config.toml
encoder_arch = "quartznet"
model = "encoder-decoder audio transcriber"
dataset = "two synthetic voices taking turns or overlapping, over music, noise or silence"
train_examples = 26041
noise_aug = 0.002
n_mels = 80
hop_length = 160
input = "log_mel"
spec_augment = false
win_length = 400
tokenizer = "char"
vocab_size = 32
encoder_norm = "groupnorm"
encoder_activation = "relu"
encoder_weight_standardization = false
encoder_drop_path = 0.2
encoder_depths = [2, 4, 4]
encoder_kernel_size = 11
encoder_stem = "single"
encoder_widths = [192, 192, 192]
fusion = "prefix"
label_smoothing = 0.1
decoder_width = 128
decoder_layers = 8
decoder_norm = "rmsnorm"
decoder_norm_position = "post"
decoder_activation = "relu"
decoder_mlp_ratio = 2
decoder_head_dim = 32
decoder_fused_qkv = false
decoder_bias = "none"
decoder_qk_norm = false
decoder_parallel_block = false
decoder_inner_norm = false
decoder_kv_group_size = 2
decoder_positions = "learned"
decoder_prefix_bidirectional = false
decoder_connector = "mlp"
decoder_tie_embeddings = false
init = "orthogonal"
residual_init = "none"
optimizer = "cautious_adamw"
lr = 0.0015
beta1 = 0.9
beta2 = 0.99
eps = 1e-08
steps = 7600
batch_size = 512
epochs = 149.4
lr_schedule = "step"
warmup_steps = 220
weight_decay = 0.1
Rows from block 2 of the text decoder, named by matrix and row number. Rows with one number belong to one neuron. Each number is 128 + 32 x the weight over its row's rms, rounded and kept within 0 to 255. All counts start at 0. Numbers have three digits each. After the name is the row's rms in percent of the matrix's.
# fc1: MLP up (decoder.blocks.2.mlp.fc1.weight, 256x128), inputs 96-127
# fc2: MLP down (decoder.blocks.2.mlp.fc2.weight, 128x256, transposed), outputs 96-127
fc1.1 093:124164145115114053074171137178067135145092139109052158101123070128117182125153110137065098120141
fc2.1 099:110138152154127151196137120086067172157098076081123175044098131142091126063086099131138156134170
fc1.2 095:168144141119134198085143135112097110123136154157129076161165063146137119148098166142102111195113
fc2.2 084:123163143088140154122137151122170147115110120139103120085111113111118146132161147132139152175112
fc1.3 091:117167105117119147081111149123106135158144114096148097159107148122129188150141139131104086193185
fc2.3 088:149099103094144146156149194167153165156128125115097201088131134107114128116089184150086084087139
fc1.4 113:200113117109136101028095116163033189156147087123122119133146141136136157136116128116156143112060
fc2.4 118:129204106084104122181146124156104147160145152175097142095113104108092129101111132128128124150169
fc1.5 097:163167122122098117151126155173091082138136135069106100060137085058131092174107097118181185142114
fc2.5 099:114098145093107098098059128160186099150140091089168096162110083178161143127123141120157142164140
fc1.6 082:183122176169109103110116121136144152151182120099172094136096111169131126091128157119161152132143
fc2.6 081:140137107112129124109124176079143107082151166131127068177142120167109140126083147095020175108117
fc1.7 090:146103103195051129169139134137085085081076105150191131148100087155198123110162115169111094075148
fc2.7 090:088124123061216159052088142121147095138175140101111096179161143133074155132109122141142123101126
fc1.8 095:077093091108079081072115118168104168078116107159112110082152144127167108099140110146151037044115
fc2.8 096:118112126101160199102109135126123190094151110141120111174117108120119149073134116076138164045117
fc1.9 104:157133119218134077122085120140116108191162127081124147102071132108128161131174128135133142172105
fc2.9 103:119129080119129146130106059128099144144138117156090099139071086131074085097124129140102180103075
fc1.10 095:131130152150112084122154151124112091112133168126154197076104084141149129088110128155136097180134
fc2.10 101:146173177088144141093133190105147090166109124076136049048153118127171163138106213096154136157114
fc1.11 086:145146119110153162139123170155128074153154101143140152104121091123110090137124146149055078120180
fc2.11 086:097129173122129143175123166090073131142193133118171173097041154149148179103155130160132106096106
fc1.12 106:114071126156120122134100077171119122153148150127094099155115133131138164055153088107118111082156
fc2.12 088:151174146147142143119096142106107085169131103076121124125115162096181148143161004138125133114123
fc1.13 087:094127089112143159163132113091119142133161145097178140110106088095076092050109116173187091119190
fc2.13 087:097131096100192173167109148090114070149084104158136153142122118094130111104110121151144148139170
fc1.14 097:146093129156147095124194121151093076176154101116142052097106183088072104133100090128177158135153
fc2.14 096:077099122111154126127157159121140137106122135076163130175160178118126083137156123138137115107152
fc1.15 092:065067090145097154122096116164113131113156100106144217077155162091101092164174145133119175143168
fc2.15 087:086126138167155060181140097082086106099111184161128118122127180149073047121086108089087097159117
fc1.16 103:091105088128161175105087130086112151121134111137104067069143150075147104118164144106126089191133
fc2.16 108:156144150173112123059109150092071179102140161110117084127122122152160162142120123125112110126150
fc1.17 101:078095099160109171089134161150131099132199135137139121104148135143144161158199126139162139152117
fc2.17 097:094113086129150092085123068191124116118155113138175100148164122159140101097109141163106140066125
fc1.18 091:143074117112094106122175185162108081157179063133092132117159162141111142132143128048154110021123
fc2.18 094:095095124107119128145088187113130130093120105169143162090169127100154132021117113112200046190127
fc1.19 090:171125141097115117104102131124115161147152117117159224136108128095124118140194100124098112082173
fc2.19 087:126162103150107231072139105109174126136145107110061114170165114150095088043122159176154048111151
fc1.20 103:160141083134170180063153097160118151091114100140103126125109106089142137108159128162185104130085
fc2.20 094:079110169183198177122129164116134117133147138086058092104087100148108108146094137149106207073124
fc1.21 094:141162082087132145114103150143150116222125135077111088188110160103138152128086119117116092119134
fc2.21 099:144070145114137126086173102099108146119106081154140079107071132111125115102136113098101097172095
fc1.22 098:128091135207108119084097186177149121110191125080138165135114085169109131114149113167123118177158
fc2.22 092:086142161181150132117116103089118122064108129108179114105099135220118086107173135099123112162130
fc1.23 101:149094159159129160145106144111126175196145145139079122166110125126119083071141164138130107102186
fc2.23 097:175145131086161168146128115152164107165156183129161122075166115148153101069108142084120155193220
fc1.24 104:123155117115157083144110204107122132118137157081095148105129105080075125085127084178156121113151
fc2.24 097:116127116085159146160161175145127141144145118103087161161120157152033126107070148085139110087101
fc1.25 092:160155120089123182105139145134085136106118180127098128108096167121149104111095157159128131179100
fc2.25 087:119132145138153104125171184072122122191165094164123154135137097181140164082124101128117181146091
fc1.26 098:091157098120095118084176134119103172166200112130173134174094099122136090080123128145078096096093
fc2.26 094:064146119146160116123196136173162105138097104099101130129092107095108118121161128139128102109147
fc1.27 103:096069107116078086107145146066100142118173117127170148098122112146071169150140109154112116117162
fc2.27 115:162094125101129136199100088134133152153065098168115097114112148181122106142099092098144146110107
fc1.28 090:071171150160137131153154125101101085160140113097118101113179154120110133104142111135123108162170
fc2.28 088:158143132105140157183163134108139081147208185122060120085159139149126118090147134143132127081139
fc1.29 112:154112154062082109053125160116084080148113106130128122113130097127142170084153141068097162100128
fc2.29 118:173133167095129165167146159097108181158013027135123130140134105138098051130133166134101164111120
fc1.30 098:063151154152118131091139112183129157200157090150135190101193099101135139082117117150109124055144
fc2.30 103:130068121129155132121128121094159126102090175084113072120115138126106051131142104095148114173126
fc1.31 104:141088136115149131145138156131156147153124124083111086060101114121092123079136110190114108094151
fc2.31 101:144126101123116198173134142146167119166129145155166140108125124067132117174098171142161150123129
fc1.32 101:130084108134084107139136201204116185112119104110098056139096106063161158086172179157044155132088
fc2.32 104:141123154056120101132121156163120124084116103157116106108137113134098149116113140203138117095099
fc1.33 102:078145113091159069119133157164113100096141117160160123141138118127102173127141118135154133164201
fc2.33 093:148063142133182111119100165126131104112091178161126126147132156142109187153116169084144080115081
fc1.34 105:130154156144111164118134197098124127181164137096095119143088141133091078085139149134122128170096
fc2.34 094:168089121090126148137039072062145131129130138117096090130126120134091121154152165119095177092122
fc1.35 117:169143104125156147049130187119105050124170079089121193109144094119084104150148119108129168209119
fc2.35 106:104167076159156107075124160175202120120162185133188103126109148109100137140119133119138191103105
fc1.36 111:132121112178146099140073200185130058110204118159088087095128099154129151087119136147077157139102
fc2.36 100:144119143131151088171124165045123141104147092136190114137125113106160194135148153079133107192135
fc1.37 113:166148133072159201072102116126088159128143117100173141131116117138117179111182139067094102078139
fc2.37 124:193129124099081133099118145125131110132055170173166151146084148181086071103119137087097185073111
fc1.38 087:124108113094140113121138119066162143154084108088121078138117128105097092064106177071172119101084
fc2.38 080:130131138101101089115106173134110119114108103093147126187127076111124131145165168091118179154123
fc1.39 102:119083097152123154132124164172096195086171105118129137117085142114141160149097168121163137189113
fc2.39 098:140124117128155139151154149174132087123149147129148131139146119093070179178094082139164168157123
fc1.40 100:131174143090066099109122131100136149139109118076124126138134093090111177134146136126127146149126
fc2.40 094:187137153107168089122122194125105137129111131110123047167106078171115084095142128082096115211126
fc1.41 099:109125130113119096000080123115143162104138136160103197123128135103096130125159192130187168178133
fc2.41 092:054087142125128106117101117128144169078156126166159123094108153127109154102156073149124085157101
fc1.42 107:117162163120130121062139172174103114143187082104145123117148088133125142148083100158105120098155
fc2.42 111:072066165183141083115122068105172140083124126135117144170103171162088154117126165108122178138068
fc1.43 085:119094122124083127126133101205128102146101093110142140136155124142129179143159127121119136137113
fc2.43 079:115114130044097155080127129143140120128086114162227151158085117130148097093173082097116130128167
fc1.44 105:169171131128122208158142209184097139111160112148139161114139095091079087095142082110168091116108
fc2.44 103:120194116116139146110095103163186149149166156139179135170171088119126178118172120186185156116116
fc1.45 093:154119118114104078093169210124150116176082080129152163110165072112093117073135095069088147086155
fc2.45 090:135134125192106172159121137112090116126140136138092154158169106104155136111071110123142134124124
fc1.46 097:100166125080130137109119131065064123090138125091104177154110133106064105111094178134131078073121
fc2.46 091:085127125167185120098133143082179159089094165145184117120101112107110123087088136045108135126147
fc1.47 093:153131087174146187114136137166102055105138137101120108127128133141085142120108097152150152120183
fc2.47 091:135107181129070074128140125158122158122164086165146125134130126181159142074126111126089120163136
fc1.48 091:169144144172120148127086115149132200098143121064133127170142149121140141111150105139188166170150
fc2.48 089:178140124128149142074124150106084114171071129086112075105130108076105135125064118067109107131098
fc1.49 096:144069101166131096141131164067029134141115094084113114134116133183174109121127161089149143170111
fc2.49 096:116127124163125128144111117153125128114138108119093078127123099130079157101168139125061096140116
fc1.50 102:103143117087121136098120125127079074125172171067140109142107078121136030129148105155121095086185
fc2.50 096:113085095054176105143138118151124141106154119126165096120120139125093115107083156155197138165123
fc1.51 096:157066125079104188134137126126105117092098106031165111097134184120084102133133126091153124102097
fc2.51 088:095157090074138118097105130177149113105174144139143145113089123097147129142139121129108144221108
fc1.52 098:071087099134099196138124108108103170129238114113092143136141155115118133140153128105181141183143
fc2.52 098:094124164187166071143078144120160111159125133080157084085161145126149106178107084176128139079141
fc1.53 101:106141142140085109046176157142146128120137138104107082115207128073104070141121101117173135053178
fc2.53 095:142123118111131137088090044095148130116227098129146124145143153150133168125089082147168120163092
fc1.54 080:207080115119164105084137104129134155103119165094041103129142139150146133125127155064064144179126
fc2.54 079:134137095151144118080127137109112163077100086125178134149134128120153084093171144070104092176101
fc1.55 107:102099111192114113075121169148130083144195127135138126067147111149132148044154133162092128109158
fc2.55 096:103158128121152084078171167099098121120103114128196090130074123130104155154172111127133142170120
fc1.56 111:118163136084150150102139134137098122081205117133116167105139124123061150051166139152113118126117
fc2.56 105:136174175164149167150125086120052121122095160094140105127054142120090244167170147117095121111148
fc1.57 108:124152141165157180093119133112041138139163150117210189114152133104138140124128119123142078127123
fc2.57 111:102091191137099141164096201102148126140147121120163124181135164111100124150170143144154099098106
fc1.58 099:122126127153135128113116120156120113145210127131137136106204147130071106101147111148068092119110
fc2.58 094:055132157099184143083110098094085088089113058119123060158143122118125087112116149100112061132142
fc1.59 106:133178160096125096101182115148065186147134150170130150101112095097083130143114105099144138152169
fc2.59 127:170114152100138104128150087125078126149062124131116160070124102142117092067043141134115091105139
fc1.60 102:099175148123188121126157077104161093150155124125181147128113097096122144102166113152161032096156
fc2.60 102:154097119101078116103105136117101141188033092152136109084167135105153068112139117141152113171151
fc1.61 099:096185108119120117130135153099070190115122118090115180125137116142093130075107126106151146112147
fc2.61 098:094170071152168132145099164055128084171115154093165123107083153096095147152101081105186172145097
fc1.62 086:092132132089105157097131111102145104136139096128119100165166128092086093119110191132048099147099
fc2.62 081:140128124109129108066078103115170111132125179146098127157113122120106149105096092089075174131143
fc1.63 100:129087128149149114081142148173103083133158139121139107106150117142143059075139161201109136103183
fc2.63 097:098130151139163086095156124125120156096163157082149086149076105098147149139093129133216165206131
fc1.64 085:120141103172131133086098114145115136120193125159162111078157105099160055096140148074136168086120
fc2.64 082:112065203092159081143122140173118129151136102079087080143128157121121135139154145171127132197164
fc1.65 100:118150143209116149173123132055075105102130182090111133117064115139147119126089150130147076105180
fc2.65 104:111117170129179090147178134141140143106107165090087166068131130127098114107150113112117138126181
fc1.66 092:137172123077084113101146123135113166188184144191112162089147109115176172085124136144131080090111
fc2.66 095:067159116152137162170106099089114171130111122098131071162158146156126191137125107132089148159122
fc1.67 107:142147118074085108139119166170105095120146110124104202143145068099106178103135155105151124081158
fc2.67 102:179154104095108148156113088125114135130134080161128090177113125112144038099151152123194106121150
fc1.68 097:149161113099138133106132142152130152131200111124075181158160082104077121093136108111173102086162
fc2.68 104:139178119121082165122154191107085117147104129083119113121160121118161102124080184102120101129147
fc1.69 115:199120165176140118058145169174072076164181077109116122184129091116107106128143099129132145151159
fc2.69 125:123105111182136084142141162162193118099115139105184099155157125115142078069067151086139184178086
fc1.70 099:131116108104106136073123138143090189125137151095173163100125114142097108102195146144143142123140
fc2.70 108:117126123110082135092148166125062064071145138092147101184097162164135162185106129099117157099093
fc1.71 089:150123152186149139106109159157168101167165120094167158123141153147088179089114126053097076168157
fc2.71 088:099116147147092121126124127111144143133150149112129131111095167147101100087099149122124050162103
fc1.72 104:109162137151106055130165133115063094110150160102155154148168070134123145121137139129143120134137
fc2.72 109:102109178108112106165135137132104065158146139120122133066073125122112152129139139077119163196114
fc1.73 110:118119134130144110114107136191111120154155109108166126100086076111093169088098087131150141188160
fc2.73 107:133100160113154151138143188141167164134098082112099104105117133199101137156119142124145158115160
fc1.74 100:145162179071102117114109051178093143130138123096144142132162062128126178126113129148117127097163
fc2.74 106:147126149135081132129142119134089092224110098085122053149114104161118153113103158083132136149086
fc1.75 086:120117125113093124171087123094108133108134171108096149121059132153145071089118096156112105078217
fc2.75 079:134080163054138162122138161175157111171131153114085116130140174116125140047113112075096145106103
fc1.76 093:117149139140149136141073181067104114128089123099106142141121128139134116096121180083077096098092
fc2.76 094:159170091085116128153093164144135167097122070081110161148141125091067124097113156102108173086160
fc1.77 100:073113137218130099122131144109101108144155088108111090102125138137098132121126153182131149142132
fc2.77 103:130149152114093067116137158119100203160077160183112142127138102120192081117059118108174116118103
fc1.78 106:121102118187129124121089150138089131102160148139174137097149091148083081117141143160076148117149
fc2.78 116:116094148116070141097122148138152137150167056132091171117167112118155125123127118185140097097160
fc1.79 101:114157117135089092086092107125145179145146145148180089132085066169125112123128101088169120148200
fc2.79 104:106106137210112072101137176201130181088160129143117093130126119083087144128089119142103109120111
fc1.80 111:139160075163132138099128181130161143144147112133174139094126156142091128110103165111144093169135
fc2.80 117:065114087132164103098147174095118080107131132151135174081096139131153151067101139141137082127170
fc1.81 104:120140096090106077121128132079042165149119135118116134176119087108122107130117140122100141143075
fc2.81 103:136102125064137138171085117088143062145129078104126175116097138178066146169147062167131143116131
fc1.82 095:179100057058137100122182111174140147158182091112055098120162178158094116112149128096131147208151
fc2.82 092:134136144142110129102082134139127084154189173123104137110109109117128147098073168095143128076203
fc1.83 099:139114122100088109110136104174193121153115190092145138147087177148096165113147130094074080039210
fc2.83 095:100111154086118079140116118144120081132137172158142111144094186146173125076146051092136095097088
fc1.84 102:116107121122158099074142162145113092155116143109193068138128141089054085054136094125118120042196
fc2.84 100:162057147125140153107151085120153115147124143098163128186074149140078162162066159113142134094155
fc1.85 082:141142129090140125084135148188069090153171105076138128123146129172143175118133076074135140046080
fc2.85 080:100086136106135175109079124135117190069112152121131174130224159164058172154134191079105141138132
fc1.86 111:135127119071145138160116137138101131142185090139105084132144124100052110052113145118090144129091
fc2.86 105:143170161111173132181119130095230120145138127153137116078080094146116076130195123135131145185168
fc1.87 096:139084133124103083082140087116100183168097136087158130113169115160100084160143113151134100118148
fc2.87 091:138116082103111110102116147145151153098093109198157116097088136080142127127122152116163105092175
fc1.88 112:123117123212103091083149195149126172162129148110105117140145144111142116138134119096130129096167
fc2.88 116:050142124130142136123107168158131176099137158107156110119106139048167141127160135118134087152094
fc1.89 086:145068120162114176141072161220087113125139096123109066136124126113161177133143165135065124113125
fc2.89 080:141145122115150131153115143129155152177112094111124113150154162123115087155117100056149100086166
fc1.90 102:163087141100110135072159109163129122138153107137092074075138108088118138104112129160114126124137
fc2.90 113:138150139112142154125173080172117176153089119089034163067155104038122142112094129133114163101165
fc1.91 101:100142099135192188136114145130148134140171100078144142096100142088105126128151099158167163216084
fc2.91 092:137122138146153139107095116147176128198117126117099085102141128101154124148136160151179179132148
fc1.92 096:131090121133080162141119108142115173152158157100120121117091093109118066079137130130059137112104
fc2.92 097:096133159175133104101097166092097126089082115160128190121058124186198113153129081103190144139092
fc1.93 101:115191115136123079076148160158070133128170119140161190107172155099148147094133099117166123108161
fc2.93 104:124068134138119155181119126173154161196119093135093174086130122107129186073157146132115114155105
fc1.94 102:078141132167119098141132094072129132094110055126139072068094175089100075120142148099091113131128
fc2.94 100:189074143155142105115145147092151180146117167066179091093160123123154152170151125109126125100075
fc1.95 090:190127097141113135123159146184140063194187093090157152111165100126116127154153144141110176178111
fc2.95 087:119144133140152110105142181155108114105110132132110122122167194119078180087142114155147135181097
fc1.96 110:156158093141123134149072148153011094121126125054131176132148099137129160135115143157146168127081
fc2.96 121:114174118116154136151082162172173145159163135094112126086136090155130156139082078110112195141149
fc1.97 094:184139105094080109116111154153124093170144075069124157128085128100067181155086168155096201150101
fc2.97 098:126142173013134114080134154117079085114109098107114072144105110183037138112130114174124080153118
fc1.98 101:122106093131114124090162152144107138155170119123072170095178157129150097137073140095121078178169
fc2.98 102:099131173139138138171112151167139046122162119066111175091121081145091134103112127111154106167058
fc1.99 103:127143111108074178087161144123097082163130154096151187106144164097115110113092165115160143107102
fc2.99 106:062088094168139115130163158145098079093164000083164113102113147099174129089122156110127126171082
fc1.100 111:137104114098135112092129165159045148167118164144130181152142108109119162110130093111157114107098
fc2.100 110:108124107135086150146084094142159124134140152113168118106127110175159083157075156121094105079164
fc1.101 115:165126118085143145143114150144104077115143111085125122129161126127121144098112134168101091115161
fc2.101 123:124066162144149128169162167116113187121103145120109167149175166121129116144091099124100110169114
fc1.102 102:138165117172112097077108200126138108167162164124122106145143102119134112101177097133118114141085
fc2.102 102:070160105136127125100125084155177087125178138096127138114145153130148178134166131119110131146130
fc1.103 107:105127051175144101131149121184093094128184180143161152108159105152121186122143115129111128137110
fc2.103 094:100119135102133099097170145081098156139135166106178105157093152158113110145172127129083112167170
fc1.104 095:127118166179125189098101184124124130118172150116130078144106120129123062143160124142101141174121
fc2.104 086:140112135119215096142163124134101132161145079140122096107113110082131100133083132077162151175120
fc1.105 119:127078125175113088099098182133120099145127033125142056094149157149149129146113134104159143095066
fc2.105 103:190129077137140160104147182158183105108129135154119127156141081105163135104133127148110160106117
fc1.106 099:151129099145120151086139166134163134117173097079145141092142120121141133079138110156160132091128
fc2.106 102:100150144136179224087125117080114136108122165149088130115157150160108135155131132133150100153102
fc1.107 104:118107093141102111089117234099125114179118131141148139157130090140123108136183123077152117150162
fc2.107 105:081107088145104101122161053168110123133085101090134094073154152145116185135191137098100168128132
fc1.108 103:100133102118113120115121145117079140149098108086128176116156113139114182159120115099119083090106
fc2.108 104:161135091099140109119178155100160126155090081105189141121112153167137102127110166092131109181117
fc1.109 101:200180146132105139159134136119066148123090176117152144124139099124136115144137167129181118058062
fc2.109 102:101156136127154150044109116140154101128216178097083110138133142145090139148071131148162176162059
fc1.110 123:109089100091126188111125162100115159153167128098117167084083078086066111105172111134125102103176
fc2.110 113:138108104149131106162124117158166123144171088128077178187120113100111108092100086129123095100066
fc1.111 110:136117134115109118123170176119167106128137104073153063072150127129151127026162154152047180137078
fc2.111 120:161158154101105125140090093162123131111130135199138120147067139134139119162080174093115096093125
fc1.112 086:181148141155092184141131144159142129190144126059126105142166155124179122130171146116085180194090
fc2.112 081:131091144102120101078057105149128105124090101116174067093139124102119121182133128112142089105146
fc1.113 100:098184109059108149038117124080148176151117103138138154114150126143122104115119134147188102088142
fc2.113 100:126090096140127121092136128170135125131121102106121129114084158156155162090080146116142114129085
fc1.114 103:081136154072097117141108142097110112125118142102138135095115094132064112147111127174117126110149
fc2.114 109:128093058124140071147123125151104163152097128119090157111130134128144184119165117066165105091157
fc1.115 101:085164116090140112088167141172154108188133091099171143085127109105103158080142099126129074094108
fc2.115 101:151107094120154168143125129153103106122106149136098096121087124131128130107154180152088110143161
fc1.116 103:153126127086092152150114143134073135155110133084087128147114098120115104008127139143098083057168
fc2.116 106:161096140118117114165130145140124116096133133138070113111117112119113115051070163178117174136107
fc1.117 108:111142110153118130138181125164041130147118113129154109071100126127094116107150140136108141152137
fc2.117 128:134113136158116139107101103073036029120181113107139131089143133154114132066151115152122144153100
fc1.118 097:151162161142099152094165138135161192191182092122109138161140130117104136099128132100106088107152
fc2.118 100:139150194131085078169098146120125144128075151123103080062132104086135137095153091097175141115119
fc1.119 100:164152139074118145047139169180102139212140095165101161130210141096098125124135085134179085093141
fc2.119 100:144120117058136159110145111153151123155117120085091121160135173134121168097120159137091092143102
fc1.120 106:157163116151124101076173187138102181133142125080129164093167097108112147105126144148190084091148
fc2.120 108:123078130132173149090122165137105125149103169075179152142144142124140133153203148158167144072116
fc1.121 104:103103110134175095075133061117145134150135109099135117104132168151124143088121137121083153093139
fc2.121 118:107148098128190148117127158095110069117077114184103130119127152131117089140117130143173126111128
fc1.122 103:101112137134127064070115139144156153141100098109139148123134127098100084100110113116113117115129
fc2.122 103:199096121102099126077093111174106146129191100145127122069078080172143183137077123141184152073168
fc1.123 094:163136095190081162168140165111074088155114125144181134043088132070117108141137120077121105134121
fc2.123 093:086122073124163161116071142102085057143063113114171066097128123098158152150149102107109148132163
fc1.124 096:103103103187109118132110145100098155116109102078064141153144108119155101166138101093130119080113
fc2.124 101:113177113125133163099099117103165159107133157130148090107167159118206145083121167153139086159167
fc1.125 097:143159121113119143122118109071040128128151141153120126074153109148087118114124178129055081168130
fc2.125 095:068157158100105169106138140159059113150127147156082146102127065131122171107117074061123102092128
fc1.126 108:110084104137095076107123183119092187197125105090173160117121171125071101110119129108153144081138
fc2.126 105:098156098138116105176139174074170084122159134102188169163102147136095127142136068176136095093152
fc1.127 103:066122164151127083120161105133136073138164114102167148159137107107129144098100125125103112148191
fc2.127 110:156100201150140148163128122155164131104060139152121109131129080098136103057137164108141118127183
fc1.128 094:131099133149151093139154129108128155089107092099133130073101153119069133107163146165149154136117
fc2.128 098:215057131105153111169089150111153183150092104092155128122136168104074131066101073151120128119057
fc1.129 090:114085101088069074157102125083112190119106120072152129152079120146119220117142105149118111142150
fc2.129 087:104152068167095108129142185145184108143089148091091073154061165163104166140125098116124094179129
fc1.130 095:075110112127114162123129097139129112161183185132143146134137092125116108180133120123174183139131
fc2.130 101:102129145118115185126084129107179095138059146128156098129107157161105130116165089065034109190139
fc1.131 103:140155147076092145061129204139107159112109139108121100165134127166149136147152148064112139084155
fc2.131 107:118068100120097059126119094193097166193115097111059094074133135090106161115106130150135160127150
fc1.132 112:217098122094133150082150146117105174150141097121100077089112160125094089156108160133172145148093
fc2.132 124:127116085128111082156155061155075143182204146144183145081146083113138187115089128156128137147090
fc1.133 093:119114112072135046111109135116150149089175104163087133124137132101119115161095123083117118139125
fc2.133 094:113080079133170171080149118158128087126131135100109111136171124147123135167082146104043133094162
fc1.134 106:137169112060101121036121169162164166092099085094158144095175098126116151123139141146113201086092
fc2.134 118:161109145147109116146189141225118126116190137132102165114061092153107141102106118148140143130165
fc1.135 121:175095136208089116160118110162098133152146136098130064085078082123165132079127118135115119117148
fc2.135 142:156079151137122140089107105162126111100154128152137062063115105044101135193124126121098175160137
fc1.136 102:163191127132116143094106216127082132086150083120078089154121111125144129125151126094154092144083
fc2.136 096:186123108083055140140143135159077144126104188178106122140146077143099132114157168163191119107121
fc1.137 088:120121125156136192096101151166101162162143098083135105112195058094143060067158181124149129080164
fc2.137 084:141196177137132131158097152099155120119134081156120108157124179118168139100149101108092116169141
fc1.138 099:145140111156098092122092128111108127108178141151114196120142146162143104154132145151116109119169
fc2.138 101:128136109097145117142119182128155232114131090101103172084170116168087107062114124125138137128159
fc1.139 100:191102124121140172104084156165090148153157120128090058082140113131142073124126157116116122128144
fc2.139 104:090096145159151211212159133095139082097076156147167145097100140146099104117131159128139116159124
fc1.140 109:061112092129095113081114199154151134085141090100072159087137126111122101074153094138116145097151
fc2.140 110:131110107020080148086110165143163191127121103115114138176125169064100151108145070187132138064121
fc1.141 096:162143107091137138146086189064125095142158119096104101107158144153105115114135097095080085101147
fc2.141 093:100055095116159113090171130132114115120079100120133158166073174126112108093145089153142135065118
fc1.142 117:130148116093126142188098154143076055125138137128132120124139140116118138145141110146112118119116
fc2.142 122:073139128168089111165071159125189093110155125129125143090105123165128118094094086153137156083113
fc1.143 100:122115145205076063064093116130076119155146112095134152121144085106099069072114150123107117184162
fc2.143 100:145118105161097098142065147111109158135159101120146096127141108093161093161205151091115110132148
fc1.144 100:051150148188146083113123112089091134127165136080163156144115087110084130119126084188179098109163
fc2.144 105:100149133120101108051150195089099168158129070146117134131179117135133120145132120149154079116160
fc1.145 091:114121142191094135137140154161117068119111057128070147081084155113110147156115122181203132141136
fc2.145 087:166128130077158123122172098159158112237111188110087137144158122128100156182164106127151149099173
fc1.146 096:136184092146059148134114126145105124098184079117076127144136137107138146128102201189087139202100
fc2.146 093:124077099091116154085178167135173111123078208145142087142130133062102094154134151107138155168140
fc1.147 101:115137135158131146167099204143151140113176097099058112137129117140175171144131102121123136134116
fc2.147 099:090171128069125137135110155158108039125062153187156181104088164121087148194120137194159077102144
fc1.148 089:103151162132076107116112141101097079094134051101075144111099155140132108132123139138138095099099
fc2.148 089:100157110116153118110133174138204104157136142089152128128172130098116097084100124142091101156103
fc1.149 106:141131099168159111058101118177040103142134144094098129135147147090115087101138127097115093092115
fc2.149 107:139125129127173152129090100027103116112115127108136165168080157191132096168108111165092153166098
fc1.150 106:147079126116088139045173148102118168144200151120120129136172174140101141133146133055159121089124
fc2.150 105:094150102095113093150072108129074099119107131134132144131108094124061138117139138197128098107099
fc1.151 091:124126119078098135150145111088102159086100097001115146095105142128114116096106132146143101105108
fc2.151 084:150118123119118108107132162080141108075124069124142072112066120142144190181114117117089193203139
fc1.152 107:095073107061113091135131122179120144126118113154173091049106135092154132103099137139108062137123
fc2.152 110:174111167138113184175123120119103150133163084120150130159212148068129142129138133121154166111119
fc1.153 075:087090124182092155197110133149115134095104133129127100119060105163136111126135214117162152156168
fc2.153 075:124097121114195148062140152155150102127138148144159119145154138061082111119108066086076098136102
fc1.154 100:119155119079091077111151148143093141148103077119113106100148118119071161124111128082141125089053
fc2.154 100:133139131123164186166129116052108146088155163115100105117107111128083127145144131102084105102140
fc1.155 099:086152129116113129148156133147115099138152112159087086088152149140173136129120112105122069095160
fc2.155 098:082113164085087115161112136119118056109161137138155068153067182154182130162109125141140099137135
fc1.156 097:062125152163116120147115109068113114110182083029153154113152192141079153127151181194128132162108
fc2.156 095:098055069146151097106068111136108149118130110140135176096159133103131100045093102190120065104140
fc1.157 098:107152126093090098109095166166108166073117130067118074099108107135113098091121122105102123066163
fc2.157 091:125098098079144150125143123126117143145108086114106156140150170133125159119088126131112130106170
fc1.158 104:154143107089165052031157151159127111117112099127105104132158121124122135056138145139086120139126
fc2.158 101:136122114105156091105078103098103159099124090122105129120127096142115082135161144078105167082095
fc1.159 101:169163146110121147171109142150090123131118081153129086079116140134119152131134116132228129111177
fc2.159 091:150138132130099155136096167116144108140130134090130084129126155104136124173172141127112146179109
fc1.160 110:116141136115135152138152144130117195081156052062079111096119136117073124110119143116105147193123
fc2.160 100:127093096134107108095143112143151103135153103138147100127165119131183137201082063191184132113147
fc1.161 086:100174102059138132088104117185156184137145095084124089112117107049128180112129075073074124131135
fc2.161 083:127110118121140153103033130100131139142121130146119189177062140158088134080059129095093145109121
fc1.162 095:139122097119128100186128181029101168170160078110137119105110145127108165091142120119111147131168
fc2.162 089:144139096095132128152155172160168129157104150131130116115167130119105177183116080121103133097140
fc1.163 093:126139127148102145113138137142110173110128116104126113098095169138141147115137136058118117059095
fc2.163 090:094073136123090162125107099133123169106187151190137152132119081164181105128129079120133132159077
fc1.164 111:148127124175114147102109173108075131124199157100106143154151074139118112155125133107129135114176
fc2.164 113:073108113086105123102148166087108208134150096121115115128122110104120169165167136134169125153130